A small audio-text matching model, trained from scratch.
Model: 28.6M parameters, log mel input, encoder arch convnext, encoder norm rmsnorm, encoder layers 10, fusion encoder width 256, fusion encoder norm layernorm, fusion encoder activation gelu_tanh, fusion encoder moe expert_choice.
Data: trained on chords played on synthesised instruments, 52083 training examples, 16.5 epochs.
Rows from block 4 of the audio encoder of a small audio-text matching model, named by matrix and row number. Rows with one number belong to one neuron. Each number is 128 + 32 x the weight over its row's rms, rounded and kept within 0 to 255. All counts start at 0. Numbers have three digits each. After the name is the row's rms in percent of the matrix's.
After each neuron's rows are labels from the 100 clips, of 14976, where the neuron reaches its highest value: "strongest on" is what is common among them; "loudest band" is the band of the loudest frequency at the time of the peak. Only what is clearly more common there than usual is listed. The data: chords played on synthesised instruments.
# fc1: MLP up (encoder.blocks.4.mlp.fc1.weight, 2304x384), inputs 192-383
# fc2: MLP down (encoder.blocks.4.mlp.fc2.weight, 384x2304, transposed), outputs 192-383

fc1.744 134:116133155219130140182150111151124118116129099162149157124068212109094149121123161072102094121099183151111214106125005122189105126176153123147128082166137149162173183111095162095142155127103148078087081148127114118132135125160107149166165117200121078157169008061128123155157159142135107190139125084133103036158157128139109148134156112155130087126092131033181104111114140084108130107096127124114134134140172098165113106112120192115169156126136190148117129166122144138142136123089104130139155110134109049105105069118105205059039085134111142106182127138076149109154116120183094142
fc2.744 131:155184122117196151128100116081179150161129160172122121165111142145127130101110107145148130126095139079149145155122133128111117138153088162116138131102151088183162189075144072102150218140143134146098105119096149147150127187152105096161112122160146120083170144107114121148089148073107150166132149100128137135151193195134154143183089056101080094090087155083075116143179143179140172121138134136181148122151111125117091156147075125160117118133157108138153118123144126153171119158163167121171087105120166097131130105112188089129173103095175158169048067119174161092157133148117107107
strongest on: white noise; thin (high-pass)
loudest band: 4000 to 8000 Hz

fc1.571 113:115106101143177134165127120157143096116101146089113140131176163140118145073118136140193134187160159089119044126144114114146124143144141111121140090164116175133115123139105113115106126091163115171070120082130171150073140132081102090124154125131154151118086200082113113121177109149160040108107125159177139088141158136128096151042099081105081126116047187072165078155174067122139122178187105133110103142131126137149058160100110110124149108159139132139109121155151110082180117116129146133111082155142134221157099128155164109176117089098130143133140102092206068099125108122028096123
fc2.571 133:115152159105143122109133110122116142128095083182110102151127097110147114156125157120131165100098088102152135117114125125143125109082106099114138111171092120093159096124089157145139154102125120144122163146031115100117104110106061082100135128143142117183098118068156121131161121090156119107121162074090128114128112132137000135120182095132123126137098136143129131126125095255090147174119156160098170118145128118145085082130060141114147127112086152160132191094124143139161147123084153133135117098107119113122120135118150078144137149105150099116093130135134072140110119136152217140
strongest on: text has "piano"; marimba-like
loudest band: 4000 to 8000 Hz

fc1.538 121:119093130113160161150116075085124110118093094153140127153132112132123104115141123134091132148090159031130072140122152084134157150131225131179139136135099146143132128116148154099144112152174126135119160109091133083091131115112114123106139119083153192118161079066116187101107160175082043152165179109129156117166114121096087094101142103116133144099125158162089080109215151107145127119129106195106127108122102111131151097127099074151119182106130026110125109086117113110141095120135125076110109177099132178191145118183146166173054132130204152144122085109125139113164097226122097167
fc2.538 122:123149147112115143139114132141083151138097082106128122154085051070199111132111159103173125098148117116128146081165115170153134115120184135091123133169112138156108068153086169133147140108125093164137113129150117087137063105133059130129175134198141160148133150066125082090148166143120160086119117089116143112129127156094055115126146116167133169119057172137093118118054120195100153121130124135157125173117122101104070120122094202129107092081122108097138161147135095154205118156109111141083104161124112146158121132137119110113155120071100145151085118146106096156119186148166194130
strongest on: harpsichord-like
loudest band: 4000 to 8000 Hz

fc1.663 100:120114110120153141171122070120105151106120168161100123149164128161152121203131201088144178137096135149155184127155080102093132166111038138139165110112199176113148112114125098107118144133097150155123101159146096159121118101156124128144151123158136110145173015084106130121114126100101184110086111060111126072119193146121101117148173108150134099129076082107121077094144146064156113093120096198145136158139118147118150119146131165095097154160116191070138119150139129149150143111082124097142139148115164094170086067108100176082038086153113063097161095154160151120152129077180122154
fc2.663 106:137126100118131135126105096121107156124133199147133134108110089102117143147135110131079117122172145170104161113123113106136089130098125183075124070110173117111117118156140130111099084111134142118133124133089109131118144085087098093112111136081112146120087122122129144090087139140146134147143074140119111136126104159149072114049017222136128122075095081122072128087102142066107123114142129165129073158130118112101099150133148118081141128140127125100095113162159115127060132098145116139120116119109101172105114162122070122151187148084106000165176126112061104125171111139163088147
strongest on: white noise
loudest band: 4000 to 8000 Hz

fc1.375 130:153113128138131101092184074082170118153131169125137166124144107149083148175144112123106120075122100145116096156096125152150121145121157107106110124153136119141124103137134105103106117148149134094091125149112123125131140082157190137141116141135143112155109128107081167144145159106147179098149118166123097124145138154235128102106131052139078191104255093146146115146154154098161095126147068096093167136130054102102153151088180138065124117082159119084113154109111095118169097140121149137175110137119104108141120124104159174143061099108157106112143174167198117113164061094102117102
fc2.375 134:121122054113196141148114117128161113140139126163136132127155109122133135159127109165091145182113094114151126094116145114100064090106061114108115135156159200147162111159153134142122181102131111160143156141200141114109081098191200161163168150082117101110115112144176120114169145132114089134155123102086144114193176200134255070165120130108180081134071154152119141136095113064124126156098138141105119128154101106125169102108114164186139151152120131117085157113121107129157153082128127149156085181127123119105122172073158097133133099087110158173072105082174188149107095163093078167
strongest on: playing: arpeggio down; square lead
loudest band: 500 to 1000 Hz

fc1.321 121:094106127189136156164106141115100067118127130156073163148079170111084108135118193127116110132116145166122154127158018149178103115160157123159141066158138134154139196157088161118133132187144147069056095162126131132117161173164128144154137144138146109163139032078130090174133170151131137216128149121188119054142133111131120157164122152139143092145109160053179100069137070096154111149126141150149185111130128088116105115112089200108182186106164146123095125174106106136138124098113103119101162125120137018106132073146128102074050095138120122085194102154073137108105123106151083134
fc2.321 128:126174108111199167133125132080165156142105158183127142142123156146130140113104091143136123127116100129130126112114099165125131117141107150150148142131114119173149211071166055088160179154133135145102097119079112145121134174127145079124127164098167147079183138074160120136114114091140096157157134104142115152134155162164157122144137060130123074098085187092072099148140132120134140116151134121174175117132097134106079140111076122184115148114156113127163142111148122148190111158142175154102087132125171144147131088163178084134202115099172167148030119115136160106128127139128137128
strongest on: white noise; pink noise; text has "clipped"
loudest band: 4000 to 8000 Hz

fc1.581 135:144087109102125108241117045155103127119105115142164102117128137130165135122112132032163122120099103152147137146090159121104130082132162111128174124092125158141052167131096148144172132131093166104134164093166127138141093114164121149125166125123138082151178095100125190168085116154098129148119111127153143232111140101100064123079116069131150107141103129163110113169109119150127124170144170204130152105130136106103163098115101158123124155129112138122132162085115166110154128165094116101159139148077080085119132126086101119106191092151119064135180068153134146095125047150129172141
fc2.581 136:139133164121149130136161143128170093140084019173149143108075176176080112132140107155102135087135104122116166142199122125058161131148144122141117160144158077168137160128095129087122128149095134115111139097093114065114083109098109077151094085181180137112168095132101162142137087038103159130129083157115111096115082187102084105135099137118146158122103218111105170138194127118126113141105138136147111157089070145131086153179086200134127097169113110122126104186129113145135162113107112140126158101103068168124111140090094126144111111155169139080148144139052109106096155110154134128
strongest on: marimba-like; vibraphone-like
loudest band: 500 to 1000 Hz

fc1.515 106:188120141134153156157113099141133132112112159137109178141153135173123134151077187075138109078117105110109117144115117132115115184108180141115200116172119131143175146147118103095132139081135109147128178168120092134129135165213144143149119112163127068173086108121078221128134143157159097115103079195127132130123171116105185156136133045100132179102129127120133126076194125154169083110103177119174126132082073074101161125132141165090111163088133142093153120105143157111191132128103119103107123160160153098115136091115142161127118100174111146140133116118240158093088122029109152100
fc2.515 112:115155083150114127139121151104168142124074155118122137113113127150111111121117095077138115166153152162085125068102151108177140129134082135128140109098131029115094128075125133116114087139136144125116153124087140152119124093075073130130100085044120141097139114068088139093129050100122091105140075082164104192020159108111119151102063149096159138080102157121093146123177126168141121087115150175118058122105111101106029143119086108166139123135145113125131141109142106118053104125148141147117130160122097207166123121128127109123150103068133047146098085158106109105134174125141109153
strongest on: pink noise; white noise; rumble
loudest band: 4000 to 8000 Hz

fc1.419 111:139104138148099131099165137127144163095125125037098104112151174144217082119122144158146116175158101147178153150163118129132135097134048128109091115146113130121235152115097174133095101146122081112100087078145148094120135167100156098139154128142087145165170143092119152179122137096099101080119192145161131082117122144154217144083142149157137134146218120089104129154060168041113169154137130137128114191087144089137153119098114133116097128099103118103127144159158175059163171167107117162111143101111104139150095167142123190086135147041154047156145082090089157117131089131202104157
fc2.419 113:119146131142102126132137083130094114147138135095115136110096129106136138125101112112127117118145151107141143099163121170142122148137140133125123086233186176144116126121133145121121058065123144161121106132179152085122108107173143126144114113115117120091183107133178125144149142219165238135137158129123133126087190111065156170185182085113180106082101127135135119143087094255116143139174173120097116119118129071116108107085126231135148083130146156140102095218176113131137124132170124121127125082119128135156123139135108156118166130135145255141195151150174162120156140128143240112
strongest on: arpeggio; playing: arpeggio down; marimba-like
loudest band: 500 to 1000 Hz

fc1.545 118:098098135149113101115120140114166133110132121120112107115173185098100184188087102152161087127142163202102132101110136113145096138149018151171187101121097148157133111140103153144161138141106107127116071046122106122112155131196161141146083143157132123090122121097119116128145123084099164097157152107091153078139122129137177110089115160153186084158083139044145116134073136114049102125083065167132155134081156145138132126138123139146125121115108080122106130148106153115172104130147112156189099194158131191155082122107134139112129126127110064108119091080132079128132219139143149125
fc2.545 126:149166146164085110115186094164132141158131118182133154160156080083151132170111070113125130109198129099151094035149149137111157104156089129159129040120122174123121106186125170126115137084110139092126127154136120110127219124111179174140132128131140112034160136123144117119158144049161185099138160117148140127083127076118113206167115147090091149168127105118154157133138118141081111123107107094100158157109155092107087134127124115084123110091142140159125210147109147120040121099142168127125165188148124116134133125119089100147120096122141147095165076136112136157129149121113131131
strongest on: arpeggio; marimba-like; playing: arpeggio up
loudest band: 250 to 500 Hz

fc1.19 114:126140136100216174189108048106121095137118165170097108166132112108113120167105144161115160143114152142134197133143104168083104180136123183134169106114159149132139122132119164080094128121103143142113156131121171091101171113254150139174166135129119144124134107047128175099136164088121074130137084136128116161140151148095099133133167087187129086171085093216138124100155112113208113111132136097136143148125095124109105147107132123116113143102133093068123187201159103168080111141101136042119085157129179160178087061136177187163083112156096099113157128136140121128155123149126123100
fc2.19 107:119169116137234146119121118137138179090165176169135105092086122132104159134145106137130173121197153117110134105122113121122136129125124131106120056113179101139129138158125105090122065120148127165148120138092152125093042072000057140142065127099127131146090134131086147114064164116123110093128054149112112156091113181130031180070103119153098092092055117146100126109094143143102087132120123205146132127107130065076083118137090030133121152109134123119157143108097113139155090149153139109101112132125144121132135122137066141131088134110119035130161149130070115096140159128125108075
strongest on: block; clipping; text has "clipped"
loudest band: 4000 to 8000 Hz

fc1.525 098:139140137126077138147151114127103146115154082161047149130123134111172085104075153125193098127101152108142151150138095161095126132110170131119144158188183119129153073169107083106154091141125133161142018118135107218109112049152139120113135111142130098132148069176102174158092133157141128134136089145099126095108155103159203115144194117091101112115137130132126144102166076092168125160128149165155136156133000192132146135122191101075110128102168130133142142158168140142137138149116164126100159129135188100123127112104128152094130179119143110098163105135167163147156140114096081131
fc2.525 100:151166105150187094115092151117093138124165143090142147139141108115107184177101147130085138142101139214108081103075146189146144153148121141187155111129152036108087127107153124139101068148136139115124125124066140148122182136177138120136162150090126131184123131172117192105102127161145168180157082119158126139115146123119130140189108182125147123128162096096164142157126123104154129111094150146110124107145144092176084133159078055091140119110138142116132159133117148117073169133113138103085137152144113173098136113172140179086103118157130155087068099121065042076125133138150133094
strongest on: block; thin (high-pass)
loudest band: 4000 to 8000 Hz

fc1.413 105:137115149168104145154140121145092095111137142113115151132142097167132136168100183109178134116122131092129024120086167128118136180144191072088217090190095159141151122150164124060210110136137106122136110138128125116120166134128095102091152097153120086158033139107076210154115086175154101093147090119165127079176147123161163140126121072140087080117120181130115106135178107070162133122171165130153094153122138163097126133160113113077129139117162034116086143188127104069130116154099163124105140146087080149151119113169115169159125133113129139117153072089189177126113062076109125086
fc2.413 105:100155115176191113160119152146154117132065170168117130079150123077105163153160138124122187157133145162108191109135148085110134171099088097127115159086142057114062167101106126102125077082148089087142194120105100190130118086217152139133106137080109108108158138133132155134102043103169176143117107103135149121049111102095132167170103168122139097122125152129174171159171150140119100120151145130110121146077158138148055066140104088188113148172097145150126142147119107136087145151113148120087122078142132191156142103114113080089108200136091110120168110101076140132151139110106162127
strongest on: marimba-like; clipping; text has "clipped"
loudest band: 4000 to 8000 Hz

fc1.622 110:127131109115123120151102074090117164142136102158095166105120116106149112138123190139159119174112166110137113121158101137080096189116118122122166101174150132132212182117098136103120116151084141106092094153095123135117145104105166197146137111139154099135120116174106172101087157170163151050072098129166123098112168122116073128140183134149080142100123122116125064070130097178113113131103145181156096153100112133116167123127135184078129156072137193103152113147141072155115123097124117078117156142118133055120137138139138186127100182125149115123154119090203156107152161066151079127
fc2.622 119:128136115132098131124089102136113147135115098116125125135063126122151120127126139106100126142107109189144124132111120159168184169108141112133109045082113014147115128131139103107095046137147101128114131126118124120136090081065097114121107122101120148101089108119091135097121142150108052139126091090155133138048110154105113108076000162147100121082110103135055137057095106125131132140119126165104082114113112123110072149119101098102138123122133111112167146145169102116061141146140119122099106132147131143119119116147077092132058170136119014082180144121087076125129102134163158123
strongest on: marimba-like
loudest band: 4000 to 8000 Hz

fc1.644 122:124139120154063111133136081121148114171127164056111168120123094151168174097138062092155135076158115147082122162102174173155121147146184078128041087126091111147091124141131140132135099132155132122108155153161148127149158083205159128136137149132135108187026137102106166174129150086116207127114099128131102117141131114172188088107158065118066159156228105196136054146161188109146132103116075115094131152185071103077103161142145099121154111130156099096143147113136075195129106111136151141129106099091062096137137119154095175080081100130145093124175156184138146105153035107171115094
fc2.644 133:163135068102179166150093158117147129135132079170119123134161119155123135129118064176111168159117119151157146119142118163121112122077153126098153110142147158151185125105143116141133156150074110190114098129197111101141111079131166126066150131134122098071133122118122124110159216185107151163138104146108175194188152171159244123145087031120210125143106132145111137115127141071161079160133141126125153139168125070104173124159140114143114141148134175166091151151091143111146119114134088163116066172150177137100115160122122167124165069113090104134130091121126158172085141129140084169
strongest on: playing: arpeggio down; square lead
loudest band: 500 to 1000 Hz

fc1.235 126:076140117137124167144125073144125103132156142210107165118080106100161198156110119138097212099114110144129123095173139105143129130109065079123176178093081130133140225130117132061135134076135099105109146085138154136156100141136041159155118151082102085122172172076151184133148119087151093120081106102108146074125081137131152082145126145107145065173089159102096096161141149107133132171127140118126094066131127102147153092125089110157140090147147093176161118077145122082178146124124093127110121111138220181124173118139178109143089146199140124104096136108106149144119023146194121063
fc2.235 135:138093086161104127133157122094156153126058082077131134099106091076146102159129132108122125093093126178110125136121160172153154109093128216122122159130090101080118112055078114151164118112137127138136157149083116137112126126148186080142084093144089162178223130121074086059137144135141075128146113143116125118112142173133131129140093169169119125123147138103138145148155187107122154120161115122118107130112153140093070096087211048123136141092133149135142101176151135118133121111197142101131138105112145106138115149115143147130176167157153107135198071100059126127144107155113111097
strongest on: horn-like
loudest band: 500 to 1000 Hz

fc1.748 110:177106158141122120135136073118107114122137112039107105132176164133181052181111122172111177186137144182161144170119159160127134114125078148120100125167084158154165140119091161126135108149119071168131123097148130106099144144132093105152170142134089157148147121105110177131116140138100086067144149180152096050106159153119246143129105171100105144085194147103106105133103154067099141135138182198172101129077154095131125152151122158095117083087091145088074126142139169131145148144118106167110117099119134126149113139126132191073142155064132120144115132067064141131158101130183064157
fc2.748 110:147110111124078124151135104121091127133121105135112158124114101095145125103115132142140149112167157135133144078148143128132130103138133129135129128223142216155140146143129125138117073086133130135113113138133104107142173125223114153174116150142138139111157135166207111121147205220134174164108182114146125137096139104131151171190199133132161096115110111112143115139065102255127147106154124110102104116100125129134143110134156179120119102134124128143086109218218170117145134105148121123116140109132063153129130092152139168137151104176127235110151171140175159144115135127143255100
strongest on: arpeggio; playing: arpeggio down; marimba-like
loudest band: 500 to 1000 Hz

fc1.630 112:146142144128179167175124068058127087113122194175110101148114103156105121188100196121136169117081120139124134144141132143110095182125139103142167130200166156147171075146119129110135121132105160121129176138115157081116175106160132143160126136131101136145120097123116209118130111102124040122147070144122120099154152149141104137143123058202086093125096123147131134129167128143157135099129154210133187173125114106136107094152126165073105172090169137053130150149153129153089095144107134050120100155127151106164104059147161218127080131109134150140179102089164143111137138156080127104
fc2.630 104:098152118132179104107113131123169134103156166170152125092102124152114101123118095093093176124112135159117139143103105157144137150156093113118148148086091096121135088139107109069091039125163129121156135140173122147097110082048041162111094114086147110131092126140102157165110092147132016077118072144116099121070096104135016188078082144156096114108062134108116161130098135186143122126137111183091131131115123117076105153130099076124131102134147116068149102086130120123093110175160116131152114128123159142125135091127058183127077176050118108113160110154091098091174156120112144099
strongest on: playing: arpeggio up; vibraphone-like; instrument: marimba-like
loudest band: 4000 to 8000 Hz

fc1.626 129:140100123132136105148091219166169149122177107180111128113114164109163153062124138158098143181124104044139146126089158123145126132120140167153148192205130149117095105113174106134163145092086162127134159161122108069104113131180151128105110110153077194152106168110148140148111162154125149093107202133163127138148146151102170145119113128044170058064233137182135089088107103133142124120130099056132117150139158115117150098096138143149087108130115111117109152158114140164152131130158172075150129122135140082101141157170135136125147093147111110116117075080115119120073034136105172126
fc2.626 140:139126137123141138111133124118097106141143132174155085107131154130183159125126157133101128110118107131173123114158138091114127166175115093140133046094204204118159134159119125099134164137126140132134179151160114143162136128145128130123119108198105129149159139150139135155154217133106086191125114133116142037098180105125126127120101135122090096117072117137137119165180108196141106147111161118119196096122133129179066172131161104141098151211143123131133133155113141113075120130088115098152175147128209161138164128107184097102106093063172177140131124122192148165138083166085058119
strongest on: playing: arpeggio down; electric piano-like
loudest band: 500 to 1000 Hz

fc1.128 126:151159139119074067178182111096125120152137178155146131149117113120095120117115146097144098109146126095089099123117039132170110154127144092111174139098153193138146204160146153122134105112133143130082065143121146178150100120036163178116088154121157141116130120090139132084106141086107149174113169094092146055140130128157152163129176080115153096090173119144111055041143165119120069125127128172111105124156185115174145161135087114081171160131097126150102154082111158167158102051107084102062147144112145113121139108102094178074067123127066177142152103084140109101161114114152117160
fc2.128 128:144133078157184125150147117157158101149160148133106107122164134103133156087108074141120150129074083173123162164115083124157088147164113175203187107116064114119122148148131081166164130123100131053124084159211140126129092145124127080125121130134115133112172124145061132154117071089101188110146164078155109093048179155137147092101148137126189133116126120086076156115137127049118127138130137120115188124124098123155071104168123171156121133193091094109195096093077109115111133208142168080158127088126169086069136103117148173138129149059127121161134104136170072080160116160116064119
strongest on: arpeggio; clipping; text has "clipped"; white noise
loudest band: 500 to 1000 Hz

fc1.498 125:115133147135151087066102117155132158130136169114157129111142082137108106096093110145118138130112097108128113102114134091136126116120173139129188205181126162126117153103139147128147177087107210155105160200130183120124106131177105074129101092161088160165104129143111141120084164135121130104098195120134163085139115134189176138144184111090138113110255137156148101129127145170154094083156115127126154163119146125094126151127154121111110105135080127079141130097162130174166138128167149058122137112097009109101134153162134123191123097185139125145163071092134123156097029114142152117
fc2.498 135:163138096109117162118117117132075121135110106079161093079147119113169168113105085138084099106151113147110127109198122097149134126145142162172162054151194128153177104143127152106141163138127127111146146166141129112137097111146116123092139142183142094059184140095106130126167207127107122179147094154103126115136195139133158097120045076137130123166044136163165146124171128137130100149084160138192128108121135091180102143113149107142119162195138152092068154098086095120107113157114108133144148167154154156113122130120194123116154085123077142159187116151165130114138104127106063140
strongest on: vibraphone-like; square lead
loudest band: 500 to 1000 Hz

fc1.273 101:152116127129083128155127101123101172092169121173132117106106155140126087117140182166220127199092168185173105152121102171125071148144063122119153173147171131124164107141168115141148127134121186170151014141143090130098131087189116156143169094157119150049132217219100151193142089129154104101087189125173117044149110117142217172093143120113115080161128115151121135090161152132170121081115128135160114136090090148128193133145130146092109122154149116111138097157120156187177090156124132122110147136137145109114130086143188180127129170132141056119102134161110112110062189051176116111
fc2.273 100:112146116113090098134139113082135156130213214036101110129110178111145131074154082103171099124124160202115126123078097127153152152132147128101145129048126085081150128168137049139134089145137138056145102136110148114122069141138141157127150114077091112114118132168127138094110083166169117150150054149123104154043110136161149111092081191134103121105113123116109087097150145019131096115133128152089082133126126083097141173163163093112124107135155117093137121137166110135086135110128118143085105120135155125150127127122142083137115125120147037121140121121137076142145131141133088120
strongest on: block; piano-like
loudest band: 4000 to 8000 Hz

fc1.584 130:129184122158182137184137129142119133141106145157136098102121150135123089075109152106181175177130126111110098108140160133098117056134165164162186155085130163095184155133120087096162144142111145154130086119151152126096078129183148098109135110097136129188110160128141105142139142177112126174077118147132098110101114123155094165153171099058043116122166103129151087119114120091132125148105120174154106093129112137169122106141153055046123104111096129125105126086148122162115144141123112086071124133103123090100118128141153189133146123179128144100170072187136126095091000134049152106
fc2.584 117:119114120147147152149117155140148129163107107062121090169156130156131126171130071172091123102094128132145131075133127110108127125146108195137129171113148093156167087103111116164135165127113136121169152142192133105145145159134103112106103169208110148136146109136135127135113202156116133117143087149121105093153173173133083148124105163161102164146063156183148103186165167179109066123151103155089167129140118151117162100131172193096127149110166104092101133172173122118119078205125121132110189140092156176133120088151170153138174111158148133178174071116120159158136109101137105078
strongest on: arpeggio; playing: arpeggio down; square lead
loudest band: 500 to 1000 Hz

fc1.217 101:133130123092115184153107106132129176134118112163084136140122138138103124131127177125147090136142122106126141126176098152087113168148127120111165123154156131121172119136121134099147143121039164158142077147124099153117142124175152155149141103123138136154121132116134154125122132132111110142113180125163137166120162132104161154086154109132127123127111118134140160001142098106154112121062177147154176171165097071099162163143139162116111144086123168036134145155159147141112135139095140119084145159147167107153116071126168160097086059193106083102173083114178159122130154078121128132
fc2.217 108:124124068139161126117156108073117117127114123110114134128104110130107124097122111121139122159098144189111142123104141099205108147131117112059121071085114063145117146108135120124089081103142122128131121136093131091115165082093124095102086133061122142087089133123148135121105063152120087129106071140148086136047094166097134098130057167106187086077077152104113094070114134114154121111119134173102053103136130096115068100127094096150136120163150140101121162123116099142038132097156130137104115098133091158151141143126061109124062149078110048119162069128110106103136136127108109140
strongest on: white noise
loudest band: 4000 to 8000 Hz

fc1.552 111:149135111108110160123142132075109180139142094187114125135140125168122086153114197176162150137100146105142112135150132152093116147147133161097194165162164165140165107137141119099113143145140147171111162146142116143085161063210156193175137100157133137150099071145113184087120151124152179120107154158168125134157130118115144122149151072150149115150141108138059134052141145103181148098087135178149169141172127107072153139104143181053104143111122158070146179164152147165073112142136147088122120140115164074203131114126142206113082117115105058118167098106184167130140121120155112098
fc2.552 109:140149124139096135125123150112109139102188178067138138098126095108140108136127083109100086158143148148132108135114091138166183145118135155092114095028131042085156130145144099142137047143143122077134105117097147137137135061050117089132110122090116164100094135113104144083106089107098123123109109148120120150024095112109108166100037160118134125105117134106081132113093124160125116127134133158116073125124114139114115124108124090128135097175125109126163101123126099129073171187148133141112100146140098084134122135112069079144091129112108000093154118145102113080149131130130136121
strongest on: arpeggio; marimba-like; vibraphone-like
loudest band: 500 to 1000 Hz

fc1.101 090:169123138102078146169095120101150122138131105148121148139107140116076116125126215080157080159108067125115070157204079146110125147150193107127170124122184107148192137165115134091140131095098180145144111134114092143133120114185151197145132133114165115148139106124127187162093145108166127111151134129122119138108168120094180168101171122141138120120099087146129137078142121134099092106063173158109154130155084118155169097161124105096102128104130154104164100134124165133156091118106151090122181114126156072154122085119162134067064114160156017107148116148194126114070167118157125129
fc2.101 099:113147107154162151108120082101144124127114071122126140123125123114164156170130129116136144126138139170121105142154117113172118134151103090099116106065086065154105079175131164104061052155150106134143115124093133110114202099080128112105129155059127149076084132152176140156126092180131100172142069106126130141064126163149153065117088201093122090097088129134100132069158136156129128119096124156128070114143131083131102133099100077101123100136148119113116117139109086140054130080142147119144147146106107136137125130163073111133085138112091038145151104137098093102122158169104179143
strongest on: harpsichord-like
loudest band: 4000 to 8000 Hz

fc1.51 121:116109105164229142223120103149110157170117085108110113183120112095136144130162161115140112171133165042138111150159093096104125141108221131168174127135120140134115093082131121145155118132196128166124088109110114121099128099090127137114164114117139203127086112073095157095115146155105118166126130094145146074151068143170082098105093077122109126087130184157159056130178150068188111111123118178119153124088072171138166109148123104105135142179145090143122139150122106132175123096119124160125133152074126238147118128185171161178088062153160136145102067091133149127143130145085128126
fc2.51 134:117136140123149149142128169117070149168083058109070102144077140112137160119122169118144162080120123057129148073139124149168099133103207132100096139181091151138075090138099168123161151129130079193116139120125144090154110115149081147122093120250139100170112124107143075100113157091154140122127092126099126131140123177141100098140150149111166161121078131136155104115099120255118156145135137152139153153151101127075132119090124173121114104104109128122103161170148118169229149186116099142114102076126126167102117159133110126121118118087121184206119105161098093141104148142148168151
strongest on: strummed; marimba-like
loudest band: 4000 to 8000 Hz

fc1.659 112:108158129169148168124081162165088135135123090101102159143158216113090131079119141164138150071151147096110108127127098091116135145161117121070140068174125120141087129137139137127178147131108138164061106100111182120079146157124044111177091144166105147166102221115119099126124076130189068124103129148144127177135115107148132135058100085111066136080033145120102097116142018131157070099081082160102116154139078129128051129111154060112125134140139133094075070163147133097107092138114132153143150122132109203140128124132126144173090102138144163105182129111210087139142139125027173066
fc2.659 131:117110139084116115114141081150110118105115154146106133130131099141172141124155156122090142115127123142126119131149121098134111109111089120135169117129071109120102127134145166132075131141096144182123108086160160123126095118123112098149157105114146106118155168131089149153118127127121123125123159096123117110091116158147000165083173047135145135170095124113170149162131096255136170105111159114061157128142073158201125180149103104111137126149109125161160120056126140129149120128053169122124103140112078121107115123098147059124097103125113088105181114091182068139118149122126189132
strongest on: block; white noise
loudest band: 4000 to 8000 Hz

fc1.731 120:114120130206134143181113145101120087146161124164074149143080155122117110128119162116107123060089148145090150116119044158161093109162140147125123041171123143139125180157118166105139128159083126096101045136101153142124161155203131160150163135173131100151112035063117110181123153174133147152131116108168112076135181109149165137152135169131135127113095132093159148096134113051130080146108119146144153125126131081111117143108132205098128163089138141117091143180131111099150114105112128123084167157115133001119110075112156150158043084178108107104190113195117183086131140148143099130
fc2.731 135:106154108116198135139128123064153129156113190188167144119109154118108143080103084161168138140131091098124133138080137142152109091145098161095140151084141097163155200101148077087156227153169115153063100132080135110143125159085122096143164138133138154050192145086139151138121115099147074162155143108114130178169155126145165140115171024130137118129096184113077111168151134109128198131180163158159152134108091112099097104106047136137131146110171114173165106118135123131139093160148178141108107100152163154152116094168181089118186127132161112174109132162150169115131115148131136161
strongest on: white noise
loudest band: 4000 to 8000 Hz

fc1.234 100:158143132135098152117187105180129132123115117102111127139125154213188138110099210099085133097070129125105154163132094180175138195135107152118196185163125206166187122143135138083114141134116100151142126193128053152101157098195158147155204118138148128186128090114152167125133187134137110153143158133126147114103153131154231123112166063146138100150118145136154170071112098102118105143067221140142149124146113155081117129179125111087109170087124193118196084142125145117144117165099121108170177091122129094165120074176127146092098097160153103120180093119113140134157128083127103121
fc2.234 105:136158109117119161129165124080101148114151111043156144139099127087181118110119115154115103152100107216097120145124140123209122110136075182131114162022170000199081110123157130133050083144144139145134103127101123111146181148118090120104104137109118137098083135166128124094123095169100199197134129148126129153073063123097092124134056197095138120111128157165103128099135114151117111151116106162127125132148095130129063161102092074149130077128142139103139103120086142152077136167125165134112101102144119131117113124114068113121163109151170076136113161108099096127118147156124048131
strongest on: pink noise; white noise; rumble
loudest band: 4000 to 8000 Hz